{
  "dataset": "single printed letters, digits and signs in grey, bent and noisy",
  "horizontal_flip": false,
  "translate": 0.12,
  "num_classes": 73,
  "loss": "cross_entropy",
  "eps": 1e-08,
  "batch_size": 128,
  "warmup_steps": 5420
}
Rows from block 6, named by matrix and row number. Rows with one number belong to one channel. Each number is 50 + 10 x the weight over the matrix's rms, rounded and kept within 0 to 99. All counts start at 0.
# convs0: first 3x3 conv, stride 2 (model.blocks.6.convs.0.weight, 384x192x3x3), inputs 160-167, a 3x3 kernel for each
# convs1: second 3x3 conv (model.blocks.6.convs.1.weight, 384x384x3x3, transposed), outputs 160-167, a 3x3 kernel for each
convs0.58:43 60 64 38 59 53 33 53 70 24 37 41 22 39 36 37 39 35 45 52 53 45 54 42 46 44 44 61 68 66 62 56 63 46 49 71 46 43 60 53 79 81 61 64 64 34 43 50 44 39 54 35 29 50 53 46 48 65 61 57 64 55 46 42 65 65 51 55 58 62 63 49
convs1.58:55 67 56 66 51 32 57 42 61 38 48 44 36 53 50 52 66 57 59 56 50 50 52 61 47 44 37 28 47 55 56 49 47 41 47 49 42 58 64 43 46 50 55 51 36 57 59 62 34 37 42 43 56 64 43 57 49 44 39 51 47 30 41 53 56 55 58 42 51 62 48 46
convs0.59:53 63 61 49 64 59 47 48 54 55 54 65 61 40 44 66 35 46 59 67 65 68 73 70 75 74 67 66 61 61 67 60 66 67 65 47 44 59 41 31 52 49 34 42 45 57 52 54 45 54 61 46 57 56 53 38 46 47 42 53 46 48 62 36 51 63 31 55 66 43 55 58
convs1.59:57 65 55 59 58 55 51 39 52 53 66 67 53 62 68 49 52 43 47 39 48 37 43 60 49 49 52 55 46 43 52 51 47 47 38 49 50 44 51 57 59 58 57 55 60 59 48 54 34 44 35 43 47 38 49 46 35 47 43 54 58 60 57 50 66 57 47 69 70 36 45 41
convs0.60:34 27 27 34 44 44 41 36 43 49 39 42 51 47 51 59 59 60 57 55 66 47 55 54 39 44 50 44 35 46 37 44 57 43 56 66 60 42 61 44 58 67 25 34 53 43 53 66 55 59 68 62 71 62 33 37 46 42 52 47 42 33 43 59 55 45 42 39 42 42 34 28
convs1.60:60 63 61 30 23 31 38 27 29 41 29 31 45 36 36 51 46 38 47 48 54 56 42 47 40 54 46 43 58 57 53 76 62 37 47 43 67 63 53 57 48 38 43 38 38 43 48 43 40 48 58 52 49 39 63 58 47 65 76 59 52 61 49 60 60 63 51 53 51 64 55 30
convs0.61:64 57 43 55 61 49 46 60 46 56 41 42 54 42 53 48 57 66 45 45 45 40 36 37 53 43 46 48 63 57 53 46 71 50 47 64 28 41 60 40 60 71 34 56 61 49 46 48 56 56 43 52 51 48 52 50 50 41 41 41 35 48 56 43 47 52 54 50 43 53 48 31
convs1.61:53 43 47 54 37 51 57 71 71 51 49 47 52 61 58 54 73 63 41 44 55 46 60 57 40 41 49 46 42 53 61 51 48 61 61 44 34 46 49 39 51 58 32 36 62 41 37 41 44 51 76 52 73 65 52 54 57 41 53 44 37 53 62 55 37 48 43 55 47 48 60 56
convs0.62:59 50 60 43 44 48 58 40 41 47 42 49 44 42 58 41 47 59 35 29 41 40 41 52 43 43 64 52 54 60 43 56 57 48 65 52 78 40 58 49 56 58 57 43 52 50 48 56 46 28 29 67 43 32 53 48 50 41 48 55 44 55 60 43 49 42 39 45 54 35 42 41
convs1.62:54 36 22 64 49 51 55 60 69 43 47 53 64 60 54 59 61 60 57 40 46 58 57 47 51 30 27 50 41 55 66 35 39 62 52 33 62 53 57 64 44 41 62 37 41 37 42 44 58 80 53 39 61 65 43 52 51 34 37 29 24 25 34 48 26 42 26 38 43 40 40 54
convs0.63:63 53 52 56 50 46 61 50 41 41 52 45 42 56 57 46 59 62 52 55 50 45 42 43 45 51 40 62 43 36 45 41 33 48 36 41 61 57 42 50 52 43 56 37 32 33 61 67 35 58 52 44 55 40 51 59 48 58 62 56 64 61 52 60 65 65 47 58 57 31 52 52
convs1.63:52 60 61 55 57 45 46 46 41 55 36 38 42 18 20 48 21 35 59 58 43 53 54 46 56 41 33 50 54 45 48 54 55 54 51 53 44 51 55 58 48 35 57 45 36 59 53 43 49 39 42 62 48 35 56 51 37 40 53 43 26 55 71 55 53 53 59 63 45 64 55 46
convs0.64:26 38 52 28 32 54 23 33 37 46 40 37 45 33 30 44 32 31 67 63 59 57 66 63 29 47 39 42 53 57 44 50 54 32 26 30 54 63 72 57 68 73 56 51 59 35 47 46 42 50 51 48 58 47 48 52 58 47 57 57 44 46 48 51 61 62 54 59 65 49 59 65
convs1.64:53 51 48 47 46 46 51 51 59 42 51 49 50 66 54 68 86 55 56 43 50 52 44 49 60 64 58 53 58 53 57 41 55 61 43 48 48 52 56 52 54 53 65 59 59 47 33 44 38 36 42 52 66 58 46 56 45 53 50 51 54 53 52 54 50 40 61 54 49 66 64 52
convs0.65:66 50 47 56 41 42 32 43 55 43 53 55 54 66 58 50 54 39 38 39 53 44 38 49 31 27 40 38 48 54 42 60 63 44 66 66 58 64 53 47 49 35 45 65 43 59 56 45 50 48 52 42 49 54 59 48 48 58 45 48 61 49 56 58 51 62 61 55 59 46 42 52
convs1.65:34 35 51 42 52 50 47 60 44 57 59 52 58 56 60 53 43 38 34 45 48 47 57 43 36 23 24 40 39 38 49 43 33 50 61 64 48 37 47 60 47 62 57 41 55 51 51 31 43 58 61 62 34 35 39 41 58 53 46 46 56 45 29 44 48 39 45 54 39 27 43 47
convs0.66:61 54 47 58 44 47 46 35 44 49 47 63 42 36 52 43 47 53 58 52 44 50 55 43 35 47 40 53 58 54 60 51 46 57 44 42 48 70 61 61 67 54 54 63 53 56 60 55 52 57 47 39 42 31 46 66 62 46 50 51 45 47 45 58 48 29 57 54 31 61 62 41
convs1.66:54 47 41 47 49 37 51 44 42 40 35 34 60 38 26 64 45 35 50 29 37 40 39 61 34 36 48 50 39 34 52 59 57 48 51 57 30 49 54 44 40 47 29 30 38 66 47 59 59 33 38 42 51 60 56 57 47 52 64 66 49 50 56 50 51 51 41 49 71 55 45 60
convs0.67:57 57 56 56 62 56 60 77 62 59 65 61 62 69 51 62 68 59 66 63 58 68 64 60 67 74 62 63 68 56 68 60 48 54 49 40 58 44 47 59 57 51 69 71 68 49 50 43 64 65 41 55 54 36 61 57 51 62 51 49 66 61 49 45 54 46 53 49 48 43 50 39
convs1.67:39 36 37 34 32 34 33 50 55 44 49 50 48 66 67 50 51 47 54 57 49 48 41 56 47 73 62 46 53 49 33 42 58 22 28 53 53 56 60 59 63 60 42 68 59 48 44 48 51 52 45 50 52 48 44 46 55 32 48 49 33 55 50 35 37 41 57 36 42 53 50 39
convs0.68:67 51 53 68 63 58 55 46 48 52 57 52 50 48 58 35 39 40 43 58 58 44 51 55 51 45 35 37 47 51 50 55 66 50 56 56 38 48 49 27 40 45 50 43 44 31 44 44 46 50 43 65 54 57 55 52 69 52 43 49 54 53 54 50 58 46 67 57 66 41 43 44
convs1.68:54 46 50 57 53 47 50 43 53 45 55 54 38 41 42 41 41 47 48 44 48 21 41 57 37 27 41 33 40 48 50 47 38 46 59 63 45 42 50 49 45 55 60 56 56 46 41 38 55 69 63 40 48 48 60 47 36 42 47 52 33 39 54 49 41 51 54 49 51 28 38 27
convs0.69:31 38 54 37 38 34 53 44 43 45 47 40 49 47 56 51 55 55 58 53 55 47 52 51 43 53 66 51 40 32 48 47 52 64 70 68 54 61 50 57 56 42 45 49 43 56 55 47 60 44 34 50 35 28 53 48 50 43 48 49 62 52 54 50 42 56 60 59 47 50 57 47
convs1.69:33 51 57 50 45 52 48 45 44 44 39 33 38 45 41 45 64 67 49 43 42 49 61 61 53 38 41 52 59 63 61 56 55 65 38 37 55 52 50 33 38 39 41 49 38 24 23 41 53 60 38 42 62 54 57 51 28 49 44 28 44 35 51 52 53 52 46 62 53 60 56 42
convs0.70:46 47 51 55 59 52 61 61 65 43 37 48 46 42 62 47 51 65 49 50 61 46 57 68 50 56 72 47 38 38 46 43 54 53 58 57 67 63 46 76 64 43 57 63 50 44 53 57 47 50 55 54 54 43 46 53 62 44 58 56 43 57 41 58 47 46 57 48 35 52 42 38
convs1.70:38 58 57 42 54 50 45 62 54 57 53 48 61 64 60 66 68 53 56 62 54 57 63 73 40 43 56 52 44 50 57 62 58 49 51 59 67 59 43 41 66 78 31 61 72 49 45 53 69 53 52 67 60 59 46 50 62 50 54 44 45 46 47 63 62 57 47 54 47 50 51 40
convs0.71:44 42 37 34 37 40 37 32 34 34 44 58 37 54 63 36 54 53 46 46 43 51 58 58 57 55 53 32 34 46 54 54 55 56 64 54 48 58 64 60 60 62 65 62 59 39 40 45 30 28 32 36 36 36 59 48 46 51 46 42 41 33 37 73 60 56 65 61 56 60 60 52
convs1.71:35 48 46 48 58 52 54 65 56 42 66 56 58 80 79 59 72 54 44 55 55 65 70 49 52 48 33 34 41 54 52 44 36 50 46 37 44 41 50 59 53 48 58 54 42 34 51 44 49 69 53 43 66 57 53 50 71 52 52 50 43 33 41 46 41 54 54 60 48 65 62 63
convs0.72:50 37 43 52 34 29 50 30 37 31 50 53 30 44 53 26 45 50 41 34 40 43 40 39 40 39 46 29 45 44 26 29 42 31 33 37 61 50 63 65 51 65 57 48 62 38 52 61 38 39 50 34 35 45 54 52 49 49 58 58 49 54 46 52 60 69 37 49 57 49 56 59
convs1.72:58 59 50 58 44 46 53 44 54 52 39 46 45 29 42 43 32 36 61 40 37 46 41 37 59 35 35 51 58 46 32 40 39 48 28 40 56 54 57 25 26 37 50 33 31 53 53 56 52 46 43 56 57 51 48 43 35 49 40 20 62 53 55 48 52 58 39 50 65 58 56 63
convs0.73:41 40 53 45 40 32 58 36 39 54 55 54 42 38 44 34 23 36 56 38 43 53 43 49 56 54 57 56 52 48 53 60 51 50 64 61 54 47 44 55 57 44 40 42 47 57 48 49 60 43 43 52 38 45 28 23 33 45 52 50 64 70 73 58 53 53 55 63 54 51 52 47
convs1.73:49 49 51 30 20 32 46 50 48 41 44 45 31 38 45 28 38 41 56 64 56 53 40 49 30 23 28 25 43 48 35 41 43 51 41 51 46 63 61 49 55 49 42 44 47 54 43 58 40 35 38 53 47 47 46 50 48 55 53 55 77 50 47 49 42 38 56 45 43 58 57 73
convs0.74:49 58 71 40 54 68 33 55 62 63 63 69 64 57 61 62 51 56 69 58 54 52 50 42 47 38 38 48 49 49 48 41 45 40 52 58 36 32 64 44 40 57 46 45 56 49 49 54 49 58 47 44 47 43 58 48 39 64 45 47 56 44 49 56 56 62 56 63 68 63 67 65
convs1.74:58 61 53 52 53 41 53 41 51 48 55 43 56 61 51 54 58 50 49 62 52 41 50 57 33 37 39 37 41 49 59 47 42 63 45 37 37 24 56 48 26 49 54 41 41 45 51 46 51 52 59 51 55 54 42 59 57 34 60 58 23 45 54 63 72 64 68 62 55 45 50 43
convs0.75:47 33 31 50 35 30 42 23 24 46 38 46 49 49 50 56 61 51 58 52 53 58 57 53 54 54 41 52 42 39 42 51 46 39 47 48 37 61 50 48 46 47 51 62 58 40 49 47 56 48 49 54 45 36 32 39 35 52 60 55 61 66 59 56 57 58 65 42 56 49 49 53
convs1.75:44 55 68 49 42 42 56 57 55 43 56 67 45 65 70 40 38 53 52 51 57 45 33 36 51 48 48 48 41 56 44 41 51 38 43 43 57 61 54 60 56 46 39 42 51 47 50 41 46 60 69 59 67 64 44 40 47 43 50 56 68 73 59 44 54 52 42 44 64 32 61 60
convs0.76:54 72 65 71 68 66 74 64 74 66 61 59 61 57 51 53 62 52 51 51 47 52 52 50 71 61 64 53 57 61 56 59 65 58 66 60 58 57 50 63 64 64 62 63 63 52 54 54 47 53 55 57 61 58 56 57 54 62 48 49 56 59 51 45 53 48 51 47 49 52 50 37
convs1.76:47 60 48 55 59 48 65 52 54 58 52 47 47 38 39 44 34 31 56 42 51 39 46 54 37 42 47 53 48 38 39 58 55 49 46 48 24 26 34 35 46 67 56 62 71 47 45 47 52 40 41 46 49 42 55 31 38 45 41 45 41 43 53 51 43 43 42 53 44 49 50 30
convs0.77:37 39 47 38 41 44 47 37 53 54 62 57 51 54 53 45 48 58 50 37 41 52 30 45 63 46 49 44 52 47 44 50 46 50 70 55 62 50 55 62 66 55 59 52 52 45 40 44 29 29 47 43 19 43 51 52 48 58 56 56 53 48 50 54 52 47 63 62 48 59 52 52
convs1.77:40 47 48 57 52 53 51 44 40 54 51 40 55 58 46 49 55 47 40 66 43 42 47 40 49 25 28 59 58 41 44 48 57 43 30 36 48 49 64 58 49 43 64 57 43 51 47 47 54 61 49 53 53 39 50 49 54 37 30 36 36 37 43 38 48 55 45 48 52 51 55 55
convs0.78:59 55 44 54 62 44 62 65 55 46 57 51 42 61 63 32 45 59 42 32 42 41 35 30 38 40 33 50 63 54 51 57 51 56 49 48 66 63 61 57 66 62 49 50 63 50 59 70 40 42 54 53 43 36 35 48 47 39 50 52 45 61 49 65 50 40 63 56 49 49 65 62
convs1.78:40 33 38 59 41 33 42 36 39 54 33 35 54 41 44 47 40 51 53 50 51 55 61 60 48 38 56 34 33 45 56 69 73 36 50 60 55 63 51 54 63 51 42 56 58 58 54 53 45 50 45 59 44 40 63 57 52 54 55 44 54 49 54 64 42 50 57 45 39 74 49 47
convs0.79:67 48 46 57 43 57 57 62 60 41 39 49 55 43 55 49 41 48 52 52 51 41 24 37 52 42 35 62 53 43 53 56 51 55 57 47 50 58 60 40 49 72 43 40 54 51 45 50 43 34 42 38 35 38 44 47 34 67 69 46 71 81 72 54 66 74 39 45 59 38 46 50
convs1.79:72 64 53 75 58 52 40 47 54 48 43 38 54 45 33 48 41 42 63 73 62 48 52 39 45 58 46 45 47 42 48 51 43 41 56 53 43 32 25 45 35 27 66 48 38 53 37 62 39 45 51 57 56 53 57 63 57 53 51 46 59 43 50 69 62 56 57 55 56 55 43 56
convs0.80:47 46 46 41 37 39 27 34 44 54 64 58 35 47 43 30 42 44 55 53 61 48 48 39 43 52 56 53 50 61 32 37 49 32 47 49 56 51 52 48 55 59 50 57 51 43 30 37 36 23 31 46 38 55 70 67 65 42 51 41 35 40 40 52 44 47 48 42 35 55 39 48
convs1.80:44 38 37 45 47 49 60 61 62 42 50 59 58 61 56 53 48 36 47 48 50 45 46 38 46 43 29 52 47 33 62 52 45 36 27 41 48 48 40 34 54 63 51 54 47 54 58 44 56 65 74 31 32 39 59 66 61 67 64 65 43 39 38 28 28 44 51 51 49 54 58 50
convs0.81:55 45 45 53 42 53 53 56 58 32 34 47 37 37 50 34 34 41 49 55 53 48 50 47 45 42 50 36 44 45 37 44 48 51 45 46 60 59 60 57 73 56 54 60 58 45 42 39 53 49 37 59 54 48 59 55 66 58 56 54 42 43 40 27 45 52 30 32 63 41 50 47
convs1.81:59 49 44 62 35 37 35 45 57 53 40 35 47 48 44 48 50 66 53 42 34 48 41 56 55 35 44 46 59 45 41 53 46 27 42 41 47 46 37 47 44 29 55 59 34 47 29 51 42 49 60 31 54 50 41 48 50 48 44 47 44 38 49 58 48 56 50 24 46 57 41 53
convs0.82:47 41 50 48 39 45 44 29 46 59 47 40 42 38 56 33 47 52 44 51 59 42 47 64 43 40 56 53 64 58 44 44 52 49 51 59 52 49 58 43 46 46 63 69 58 36 46 34 47 40 32 45 41 38 34 54 46 33 49 42 41 48 39 58 54 46 49 49 31 49 49 43
convs1.82:53 47 29 59 48 58 50 54 57 58 46 47 61 56 60 50 54 61 48 26 34 44 58 57 49 34 49 44 61 62 48 43 32 51 55 57 58 34 40 51 48 56 45 39 51 63 58 48 49 39 26 49 60 58 31 45 49 46 52 53 52 44 57 44 44 52 27 46 55 33 42 66
convs0.83:66 42 46 55 44 53 38 33 42 42 45 41 56 67 59 53 64 58 65 60 56 60 60 57 52 61 65 61 52 51 48 47 50 41 55 51 57 62 64 45 62 69 36 72 57 65 63 55 44 46 49 47 56 44 43 56 59 40 56 64 40 55 64 62 50 58 61 45 55 51 50 64
convs1.83:59 67 70 54 55 52 48 52 47 40 42 24 44 47 31 36 40 45 55 55 63 39 50 44 38 39 25 36 46 57 53 78 59 43 54 37 61 55 40 61 55 31 07 27 39 45 43 49 37 41 57 66 53 54 51 53 43 30 64 54 37 67 63 51 48 33 50 63 48 44 53 38
convs0.84:67 65 64 66 64 52 43 57 43 45 41 32 50 56 53 37 40 45 49 47 46 59 50 47 53 48 45 39 38 29 55 48 30 62 61 48 54 51 50 45 58 58 52 48 65 61 60 41 58 58 41 47 52 49 55 59 50 60 67 59 54 52 52 55 37 47 44 44 43 62 53 42
convs1.84:50 52 51 63 50 39 50 66 56 54 52 55 40 43 48 44 51 49 44 52 59 32 45 48 39 36 46 29 32 37 38 48 42 57 63 68 56 54 52 47 39 35 46 41 37 46 39 30 52 49 55 62 55 39 60 59 61 23 28 43 38 23 50 50 60 65 50 61 49 42 31 49
convs0.85:45 32 39 49 38 47 57 52 45 48 56 61 42 45 51 34 22 35 56 64 52 59 57 52 51 39 19 53 36 44 54 45 45 56 53 60 64 62 58 63 58 49 57 50 44 51 56 71 61 58 58 60 55 62 41 54 57 53 44 52 53 59 57 39 47 57 31 50 47 44 47 42
convs1.85:54 38 48 43 18 26 33 25 38 53 58 63 40 31 35 41 33 26 41 29 35 42 21 15 48 26 23 34 33 47 58 57 64 45 54 52 39 51 57 54 40 43 60 58 49 60 56 65 40 49 64 40 47 43 56 55 37 50 50 53 35 46 63 38 22 28 51 45 35 50 43 45
convs0.86:53 54 53 36 39 48 43 38 45 49 44 46 46 47 42 51 44 37 57 59 43 48 49 40 35 43 55 54 50 60 51 42 48 58 52 56 52 46 38 49 49 56 65 73 79 39 27 37 30 39 41 26 27 29 56 55 49 46 57 54 48 53 49 56 45 31 49 44 43 66 56 54
convs1.86:46 55 56 50 51 60 58 65 51 68 50 58 44 43 54 49 48 35 58 60 62 63 57 58 49 55 57 55 47 49 46 64 64 45 44 35 62 68 65 53 36 54 54 52 53 53 57 44 51 28 32 48 35 43 46 41 46 34 40 47 47 53 33 34 38 45 27 39 57 34 45 43
convs0.87:46 42 40 46 51 45 48 56 58 38 47 54 45 48 63 42 46 61 40 45 37 34 49 45 42 64 61 32 39 43 44 54 51 63 61 63 48 61 41 47 68 53 48 57 50 62 63 53 54 55 54 49 55 52 34 28 39 50 38 41 64 37 41 54 44 46 62 53 36 66 60 47
convs1.87:58 54 53 52 32 27 57 45 57 56 46 42 47 50 48 33 41 55 49 54 53 47 47 54 46 30 51 56 40 55 66 52 49 52 61 69 50 51 50 55 51 56 40 48 63 40 39 35 34 38 25 50 35 28 43 48 48 55 57 68 46 54 55 59 52 57 52 44 52 65 45 41
convs0.88:56 47 45 32 45 47 46 43 41 60 66 60 54 69 70 51 72 60 50 45 53 57 49 42 53 56 41 52 60 55 49 60 52 55 56 53 62 57 68 57 70 63 52 67 56 43 45 40 50 41 41 55 44 35 50 67 58 54 59 46 54 51 44 49 39 36 41 29 40 46 36 43
convs1.88:43 50 60 31 54 68 47 60 54 45 57 55 62 86 75 45 52 55 62 67 53 68 69 51 49 53 41 38 41 52 38 46 49 34 40 42 53 53 51 50 53 49 37 48 56 48 42 43 52 66 68 64 57 58 44 50 61 46 59 61 48 59 53 59 49 52 56 46 33 37 46 37
convs0.89:44 41 32 36 35 37 41 40 42 52 53 54 62 61 67 55 61 68 56 63 55 60 74 56 37 36 49 53 61 67 45 42 48 33 34 39 43 44 56 47 34 40 51 59 48 67 62 63 43 42 47 36 36 39 58 56 56 57 59 41 36 41 43 47 56 44 53 47 51 34 43 42
convs1.89:44 41 46 55 77 74 44 66 63 46 48 56 48 66 67 37 65 62 41 47 44 43 51 59 23 53 50 59 63 46 51 58 60 50 57 58 43 47 46 44 59 56 39 39 37 72 70 63 53 50 60 34 27 38 47 49 49 49 44 49 53 31 42 39 35 37 46 44 31 39 61 51
convs0.90:28 32 29 39 39 32 51 45 43 39 57 56 44 63 57 45 64 58 50 42 42 39 42 38 46 45 47 25 39 53 32 46 62 40 53 61 79 76 62 68 66 55 54 55 54 53 43 46 56 50 52 45 52 58 52 56 60 48 48 59 47 51 52 44 63 64 41 52 52 40 46 42
convs1.90:55 62 51 53 52 38 58 38 30 49 32 42 39 23 33 38 27 36 64 44 38 50 34 41 49 35 43 58 57 50 55 58 53 46 56 56 58 42 46 46 44 45 48 49 39 55 57 61 64 51 48 60 43 40 56 44 43 41 39 36 46 38 46 47 46 39 42 38 39 57 60 51
convs0.91:40 33 28 51 39 35 53 58 47 48 46 54 40 49 57 46 55 54 38 35 45 48 40 38 59 52 47 42 38 48 39 55 56 54 54 58 58 43 49 61 43 47 49 49 62 46 34 52 37 46 54 53 45 62 44 49 57 58 56 63 51 58 63 58 63 59 41 54 64 46 45 53
convs1.91:60 61 42 50 48 39 52 49 35 37 57 58 44 50 47 48 47 40 59 56 47 66 57 50 67 54 34 65 62 60 48 55 43 49 52 48 61 50 52 37 46 51 39 36 45 54 65 57 49 40 36 41 41 38 51 41 57 57 58 54 56 53 47 36 47 41 50 49 52 53 59 67
convs0.92:50 53 56 55 70 66 52 59 70 40 43 57 43 48 66 51 52 62 51 47 46 56 56 56 46 45 48 40 44 48 38 34 40 39 29 43 45 40 41 58 61 44 49 57 44 43 40 43 42 37 42 47 55 65 53 44 43 65 45 43 64 58 45 39 28 31 52 45 33 62 66 47
convs1.92:42 59 51 35 37 40 50 60 63 41 44 49 33 67 61 49 61 44 39 37 43 40 16 30 44 29 37 63 58 59 65 53 55 62 56 53 51 64 61 49 61 78 55 46 56 51 57 45 59 52 61 46 40 43 50 48 55 62 49 53 51 50 36 33 33 39 25 34 47 22 40 48
convs0.93:41 25 58 44 60 63 52 64 57 48 46 51 55 52 51 61 56 56 56 51 48 56 45 41 53 49 34 40 57 60 52 62 68 58 66 72 37 59 50 49 53 40 48 33 35 38 38 47 43 36 46 40 34 44 54 39 39 51 32 50 38 33 48 69 59 57 52 48 48 43 46 50
convs1.93:55 66 54 57 46 48 43 30 37 45 42 41 45 50 41 46 61 53 46 56 54 48 55 51 38 51 54 39 52 53 61 58 41 53 52 59 63 57 64 55 54 54 47 54 55 55 51 50 28 31 38 47 42 41 60 35 26 49 42 42 60 54 52 45 58 53 63 55 55 66 46 43
convs0.94:63 60 56 67 64 68 57 58 63 46 48 54 57 50 49 53 50 42 52 56 57 44 55 49 46 51 54 40 29 37 37 42 43 52 51 53 56 68 46 56 52 47 46 44 44 54 47 44 62 52 51 57 51 46 42 47 41 62 57 56 61 68 61 54 56 47 63 61 62 51 50 59
convs1.94:55 46 42 35 16 20 38 25 39 36 47 55 52 49 46 57 52 52 43 39 46 47 52 49 39 33 35 54 39 47 53 53 47 47 54 57 29 37 60 46 41 50 62 64 59 58 52 60 33 51 59 37 31 34 39 49 57 39 52 54 49 39 36 60 57 48 49 58 58 40 44 56
convs0.95:42 33 47 44 22 44 44 26 46 52 56 51 65 79 67 53 66 59 50 57 40 53 48 37 53 52 44 53 50 51 35 36 42 24 38 52 42 64 49 36 38 37 48 36 26 68 59 44 70 49 42 53 34 44 58 64 54 71 76 65 58 70 64 54 63 57 49 54 62 34 46 58
convs1.95:49 53 57 55 61 67 35 42 45 47 47 64 32 47 52 30 44 64 50 50 61 55 49 46 54 50 59 46 37 46 65 50 51 53 61 59 59 41 58 70 65 45 46 58 43 44 51 51 36 56 47 43 41 31 42 50 67 38 44 61 49 55 55 56 71 62 55 59 60 38 45 51
convs0.96:47 46 52 48 41 52 58 58 55 39 51 51 45 40 39 57 58 41 63 65 63 60 56 53 52 40 30 47 56 57 48 66 51 56 57 46 39 35 31 47 52 42 53 50 38 51 37 36 59 50 48 55 50 54 54 38 40 55 35 41 49 55 62 42 46 47 43 58 50 42 42 33
convs1.96:44 43 58 32 25 36 37 25 38 50 50 57 43 30 52 47 43 45 51 37 44 45 42 51 38 29 46 60 61 68 56 44 65 64 51 47 57 65 68 37 43 53 39 44 52 50 61 63 49 43 60 38 24 12 49 55 53 54 41 38 44 55 46 25 31 41 46 44 39 50 59 44
convs0.97:62 44 54 73 71 60 68 54 35 51 62 65 51 47 46 51 45 54 51 36 41 52 51 58 52 50 53 42 70 73 64 71 62 61 56 45 38 48 49 52 58 47 43 46 55 58 47 51 60 44 35 63 40 29 54 42 31 41 41 43 53 69 68 49 48 60 62 49 53 58 58 40
convs1.97:48 36 42 48 32 54 50 58 54 41 34 52 47 44 45 35 54 55 51 56 51 38 44 29 41 55 48 41 45 40 47 49 49 50 45 30 39 43 54 39 44 46 43 40 51 38 37 47 39 26 40 57 60 59 50 42 29 53 42 27 63 47 50 48 47 40 51 55 35 37 43 45
convs0.98:46 40 46 44 45 47 36 44 43 44 44 40 56 55 48 62 53 46 49 49 47 39 36 32 42 39 36 42 54 45 36 51 44 43 49 58 52 52 53 46 50 58 60 53 52 36 38 63 41 37 42 43 41 31 38 54 55 38 38 51 51 42 47 57 48 42 58 62 54 43 59 60
convs1.98:43 33 31 44 33 42 45 23 39 66 42 47 44 34 50 52 55 63 48 35 35 43 59 55 40 33 43 35 46 55 59 53 57 40 49 61 40 37 42 48 44 50 36 50 47 49 42 43 41 36 44 37 31 39 43 32 35 47 34 24 56 35 31 62 48 47 50 61 38 71 52 52
convs0.99:57 41 45 47 45 51 46 49 60 45 48 44 44 51 48 53 62 51 51 48 45 65 63 60 53 61 63 53 56 64 55 41 44 36 28 35 49 55 60 66 60 55 62 55 43 60 63 60 51 50 52 32 32 43 47 41 42 40 43 51 40 44 59 49 53 61 42 48 39 49 46 30
convs1.99:46 34 37 47 46 49 73 72 73 47 41 41 50 63 58 43 74 64 49 40 52 53 48 46 49 56 57 61 56 51 50 40 51 51 48 58 33 35 51 42 56 70 44 66 61 50 33 38 28 48 47 39 74 67 48 41 45 46 54 60 28 60 70 45 38 47 52 52 49 69 60 26
convs0.100:64 62 62 46 55 60 56 61 56 38 43 49 43 46 52 49 51 61 72 60 47 72 66 33 63 53 50 47 44 63 46 46 72 35 41 60 30 36 66 40 48 57 57 45 59 58 38 46 46 43 46 46 51 60 69 63 66 61 65 67 48 39 52 51 75 80 53 75 76 56 56 53
convs1.100:40 36 43 64 59 54 39 49 35 65 50 48 50 43 31 51 50 42 46 41 33 44 60 47 49 54 51 44 53 55 54 37 55 71 51 51 52 47 41 45 50 47 53 47 30 56 58 61 41 33 42 44 53 55 50 61 58 52 51 34 53 57 43 44 52 48 44 55 44 53 53 56
convs0.101:50 56 46 69 70 60 72 76 64 50 62 70 46 61 64 48 60 66 40 57 58 34 46 49 46 52 54 52 60 49 54 61 48 62 58 49 56 73 45 46 58 60 48 60 62 36 43 55 47 51 44 53 47 38 48 49 53 34 43 46 34 49 51 52 52 55 50 55 61 65 63 55
convs1.101:59 60 58 48 49 58 49 37 40 46 59 54 48 45 48 54 41 52 47 55 58 28 52 59 36 29 43 62 51 47 39 63 48 31 56 59 56 47 46 47 71 76 50 76 84 51 47 34 65 65 56 64 57 60 41 49 46 48 56 47 51 47 50 45 45 53 53 49 59 62 60 44
convs0.102:50 47 41 33 39 29 43 34 36 56 56 51 62 54 52 69 63 55 47 57 56 43 54 55 52 69 66 52 51 40 53 53 48 48 44 53 53 51 51 51 49 43 52 54 43 34 34 28 38 37 34 58 47 42 44 51 48 53 56 60 51 59 64 49 52 51 52 51 54 42 44 56
convs1.102:64 79 76 41 57 54 37 41 44 49 35 50 35 47 58 49 52 52 47 61 64 66 67 67 53 50 46 45 67 67 41 43 42 53 58 48 64 64 48 47 49 49 41 45 56 58 67 61 48 55 46 55 40 33 50 58 61 42 38 47 39 37 44 41 49 61 45 51 54 32 47 40
convs0.103:43 54 51 48 44 39 32 45 61 48 43 44 38 38 44 41 43 62 31 35 39 49 50 38 53 56 39 52 52 50 55 63 56 46 62 51 54 55 54 67 58 50 39 46 50 58 59 48 48 52 67 46 37 45 57 56 54 54 54 53 54 50 66 55 42 51 62 53 35 40 34 39
convs1.103:38 43 32 37 38 43 46 57 46 57 45 48 48 37 37 36 37 43 57 62 59 49 39 40 61 56 52 55 51 44 31 45 44 31 38 40 56 38 59 57 38 36 53 51 48 39 55 46 58 57 54 50 49 47 50 30 35 61 46 51 60 57 58 34 51 54 33 46 59 54 49 68
convs0.104:55 68 66 60 54 59 45 48 44 43 47 51 37 46 56 28 42 56 51 57 36 56 48 50 56 41 48 43 39 61 49 43 53 44 54 51 44 51 50 43 43 55 35 40 44 37 38 39 47 48 40 60 55 55 46 50 41 72 70 61 73 78 75 66 59 64 66 60 54 49 46 43
convs1.104:53 63 58 59 66 71 55 53 63 50 65 52 58 58 42 58 66 56 65 53 60 35 37 37 53 48 48 33 36 41 40 54 57 33 58 60 48 44 53 35 53 66 35 58 61 62 55 40 58 44 51 45 45 50 29 29 36 44 41 40 49 45 51 48 62 50 45 53 55 49 39 46